From a checkpoint of a small image classifier: 12200 steps.
Rows from block 5 of a small image classifier, named by matrix and row number. Rows with one number belong to one neuron. Each number is 500 + 40 x the weight over its row's rms, rounded and kept within 0 to 999. All counts start at 0. Numbers have three digits each.
After each neuron's rows are labels from the 100 images, of 14976, where the neuron reaches its highest value: "top examples" is what is common among them. Only what is clearly more common there than usual is listed. The data: rendered made-up planets.
# fc1: MLP up (model.blocks.5.mlp.fc1.weight, 768x256), inputs 156-207
# fc2: MLP down (model.blocks.5.mlp.fc2.weight, 256x768, transposed), outputs 156-207

fc1.600:417472507470455483466463408533527468415443534441486485534427545486473458403556460496488457527479500509453442483451484481512442495492449507472542485451512509
fc2.600:415437469472523488408474520478540541537581507539506511538438431551457402435458475512430512500473420509490531509466482501494577510581508497575512484537498493
top examples: rings; desert world; ocean world

fc1.36:581448531440464509470545504466484496475548494456506534538475461524512478570526493528504467471579544471517490573556536463572542519527436486515506479549552516
fc2.36:469448500417450542471425490450576458472498430517493525533488492414430455548430492518410535511541485522504481488518490454528538501589457514534520499520511505
top examples: ocean world

fc1.713:541561503528434542477496468491499535513514478489509541512481460500459466457531518476531512479489464566505503485476490467548503528464476542480556514555460523
fc2.713:397480482523419562473421537533537484461443507567419494500515532551504502503484565519464544457520469505550469489503485519462511408551447504480488494540468443
top examples: cratered rock; crescent

fc1.210:497515497494461517520535506459482498614480562472532533547524492541492489507530549532478532445534494526512486513437492475529481508519435465474519440550502507
fc2.210:457484486498505468423514498552521595576471452561503505585581515490546450497447532583503512542476514460549467437476458516541562551483533440480462515506463542
top examples: polar caps; ocean world; banded gas giant

fc1.190:497492483514477568492479556451495514570424491454487504455505468484528515461528493518528558500506472425516514527435535537551514519398536533500490429448509491
fc2.190:479448458475483509479435528468488412596463554562523495456466529506543420507502493506430506504475548532527460478475458437533491478518534494487486554450413477
top examples: rings; desert world; crescent

fc1.58:532537486590467565492499495409516547468505466525478479516456539539457518527513552524479478468528456488432536462512495508450519506474613478513515522497508502
fc2.58:501537577512554483475499393553480554576453549547525502493551551559491487557480484413482504489550462462546487509478539479534433519510444545482461464529497515
top examples: cloud-covered world; half lit

fc1.614:579475529487511492445473438503564459432427492471522505506436467519486523445512492518531452470440518458470507481535502465469476535504560465491459491599538507
fc2.614:271455526447514496489484476485526477511518555569488467474528533496510477522486496451447558519532501522511481465549480440507552492747516506492489485491486559
top examples: desert world; crescent

fc1.493:521489516507505483543513494480502487594430549488484507513557481477519478480555486460537551516522459514437519491442454485492524465520423487534498504507530492
fc2.493:393467504529509481466519508518436555593472478548510500568559507457554470545461492529479527464537554409550455419559476505470484538504502520475503455492422534
top examples: polar caps; banded gas giant; desert world

fc1.642:569541577578483540460584507435534552488427513454540504456519448538511502464552497487520528479511458496516505538458462525543449564482355509522561487467536460
fc2.642:484437442504439438447454556478527453497543457530432519487519494492542470558503525501441481525512516474508511502493527549507530454542547508434467454532456505
top examples: cratered rock

fc1.579:472426475569491509495572484479545497542450473481463532560497479538489526487571493510473487489479463538491494546485553478487498472499461506538520506578478521
fc2.579:569478497546506471515543463534597526473520498559519534571511443554532544451489485539476546530436530511516526490510481492486554525442505479540447464495447539
top examples: desert world; half lit

fc1.15:439420515456437543454466500492473500494422532536525548530464571533481441442536503537510472463483462537469449528482555450472521510528496472505500481516500480
fc2.15:443433476448499530442516495499552532547487463534432467558562407438526478497400468498414476492487482481531453449514436535510519473524547485503475479547479527
top examples: ocean world; crescent

fc1.344:579454470541514508478452530489505494545476545450535488470464469556484500473555484558494475483501465426568491556482500476529507537430551487489495534527515492
fc2.344:433450553518474440474478483522531418551505475596495465489477464551570436442489533462493521451483474529474510504498511462525501462571529507489483475493490508
top examples: rings; crescent; desert world; kind: ocean world

fc1.40:405505505567484522435539519439397516520521495511447541471516507482577506476623493512513442533493470625498563573478525521476463484487477485492548433451438498
fc2.40:437465498491515504516507517491436538538410519500489441518558517514489497526500481513474480471468527489529454432469487479523486471459520473472452502512418519
top examples: crescent; banded gas giant; ocean world

fc1.216:510553493490516466540427493481426465635455499451455509542496521446568481493556501435486525587517469521489491519489483475484519506486496495516503454451524553
fc2.216:395441500516499469407533480512389478578485493479565531499465475496499427495460462497522547486464539527493430471496430443514501495474495488448488482514483518
top examples: glowing rim; desert world

fc1.26:473549482518520509554596492498500476484518551533485606478523540513520522533532563403515535491483515478461552456480505508419528484516470486485507466502510503
fc2.26:454489513535552518487509444461499478520544457571465418520451555520475448498587551499508426522485471598510516495498518531512495430474523532518514480481440478
top examples: banded gas giant; crescent

fc1.750:489487492527441510483489500522530521533516480488543465509485436495505501496499528486468524520424440469446505473468391560449495520436421528506574479495531465
fc2.750:384481460520467451487468453552542488516508490524536532486482509554494490480509487461494576527542555459522507519463530527555523566558473519486467478471458491
top examples: cratered rock; crescent

fc1.412:519489497520501518482512547558520449535487394527430483485513450459596474508515516539474446535553516563482538528492515464565515432522438496431523519560544526
fc2.412:470490527459514443545529501548392570555519464549549455536493502520535485474471413468495514481479510479488476517525531483531548539514573539446500451496445492
top examples: cratered rock; rings

fc1.381:403481480544447468438538496463433492550475542514482528539510512504543492484589488524503489480529426585566554513448486469514495490484535459483573474491499496
fc2.381:503436519507519457468497468501509530606453480536501478531582476432544476523452523561442483496464472457568472445520460456570539494526493476519463498499436493
top examples: ocean world

fc1.101:642448469511410493429525475472520475419427476442491533529456486464516482476545493460512434517505515512478453563490500492432512489483464446551485471532469500
fc2.101:574491543445427530474471494526579533462435549502477523461512527480461492491427472492509581491512532493505514608507506535472542480391522495567526542525542555
top examples: lava world

fc1.212:449534531579451482521453468493514528571445500507484463519469517389536496489572489531549458506483548503604490455511496396477478513551419469519572510556538484
fc2.212:438494534500541519542425497500618545532523530515426483496518458462533455537403471528528513464564489437618554478561454496506526451469478487496474504467453503
top examples: ocean world

fc1.745:544534502569501513477445526482493505552447512504512576482455512511596570475464484449518518379495557557553526533518430487515518559477448473486538486411539526
fc2.745:435508498479499525503542456519519516512505521498505424528480482480526532501486545518422505547537486435571538498495557465444498465573536498505430560584520499
top examples: banded gas giant

fc1.360:497466520464469598514528454424495477437523511439522527507500512445569473482537484557527403496570526449534518509502519402530572495454429457495449487519500491
fc2.360:529502569511463575480458521443550482434430492545536553512537504471472532421482456491473514518524461544508487512562458467433491538471448473594494514443519506
top examples: ocean world

fc1.206:453439477445466496504510550452461482456516418433483452562462498455477571548516490451425468466576482520444502571509451519493521521457515534526523419511543440
fc2.206:369458498523495507526447475538457584483456544513500465518500535549531443539550497412526532523535512499492451436551453538529501559522501537502498484481430407
top examples: cratered rock; crescent

fc1.186:482537551514493476516537471503558501451486506452508547538487496497494521417560449435540521455464495486584540537535499493500426534524482512500551524481512489
fc2.186:483456514521499522507479563493584495448473573477579515454526490459477527495449476532534503530468493481534494496527476474500608486565527471543456525484502479
top examples: rings; desert world; ocean world

fc1.201:539408466535483515450539523490511477486534494458468525436548483406461483490455521529521494568534526486536476477497485412495500484527486539548508477455513494
fc2.201:440509508533506490495522530497374529516535511531401510561477572504487480517469523477541506518447465530497532474478444491521485498443529435476504500450524471
top examples: polar caps; cloud-covered world

fc1.339:546477504426496480520493484438444471435463528496504494475482512474551455526541550519541451486491518428565482498529540458586543558553471489565497515641448506
fc2.339:501528535516448566427451449521519536478536558476513560515510416510487434523521398501446544573516457444511434510448448526481476501530499503627453505496477512
top examples: crescent; ocean world; lava world

fc1.402:591456491489445509418507487495577461428456505455472537579444512399499484397549466564537489484504487468493490514551522485457484487620483465517508502494481489
fc2.402:519536522523477510501458528501607529340444496524469529530509502519480454435497452481499548490531461516508496533604472467458471476417519479566508561477501553
top examples: desert world; crescent

fc1.583:626461440506444524483540426507489488411432496447513511541517490460488522466498449471487507558502509432501415553463508499472526486499451431570558459525511511
fc2.583:485521522485489511449490501552546497537436564468485499509546489450455560528449471458437566492506511452567484532476478531505523475485503488543524514524530526
top examples: lava world

fc1.607:454446502462497512426481456458459474430476480453467538502495458474556500450511496482563545492508557454584560529505508496522447549515431468518507512593513499
fc2.607:541494515514509567466529585504503484481537570497515534528506510438555481518499491474497538549482486482485518412496497531408498491532511535611492474462500481
top examples: ocean world

fc1.258:520503467471432458513506497503564526499444488428463536499483500422447469489519490480542494471446486444444499485465527538439494495551450510492535512508524519
fc2.258:358500508580541552487431440479489499523506511558478540493498488492483467545482544501517494518531467569534486492478401494550397510502546492563517468500503518
top examples: cratered rock; half lit

fc1.350:443481520486501460579489524515491483524490519452549512542460453440530524477506466550550472503513542425529512517503546496572515535500473482564484531606582497
fc2.350:389457511424456491503422514500565544579510473538541482509570487454502500500413445476487531468448483483494488548479504475481473459565501509530470445519485488
top examples: ocean world; rings; crescent

fc1.729:510537483515505497552415508478386487610453531481452507493509543438549479464557490493483538560524505509516519509480485441503547526466525492504539490462509535
fc2.729:396429505515504456422528512507394460598464497494593537522464466495482417490482447480525517503437531538482426480494394469519498481418485500472498479514484541
top examples: banded gas giant

fc1.609:496510450487445509510518477503516489562444490504484516512448555496558493489492501442559512579509479580506515523433492487505502478517464479486485563494525493
fc2.609:361475568558488427502490491498430487451485500530508454487513492524456509479516425481483514534524471483519542482590474514560482566594533501525553496475484525
top examples: cracked ice world; crescent

fc1.505:511500465506505505463381510449503499612422515438541492420490505442472492444474498544501538525507467457529491521456511495612524542467520509482490439490506520
fc2.505:452449523503477489484473528487455461611499553558511530502438496530530486470468523487495532505504511531488447459507435441544518455458485471495477505499391478
top examples: rings; half lit; desert world

fc1.185:423481471496470436509525512505434485377464526469535439483464559517545492464531451507516505493491524471429478542488474461543543546461472497507561455467511496
fc2.185:380475474507489485493434487550423472561443510496485468512479488495485495525586499463499552516530485528491415509573462475511479536598447549481511522523501460
top examples: lava world; glowing rim; crescent

fc1.76:509469484476522477446349511461497516532433491388506452501508509417487506493473552510528518536486494445555461488504499457563544510409527474511540413524518508
fc2.76:434426553492499522474456474496454476547549497517554536554433452500473465512469536461557533503541557551455494457496458479451477445459466506524531497546414426
top examples: glowing rim; half lit; cloud-covered world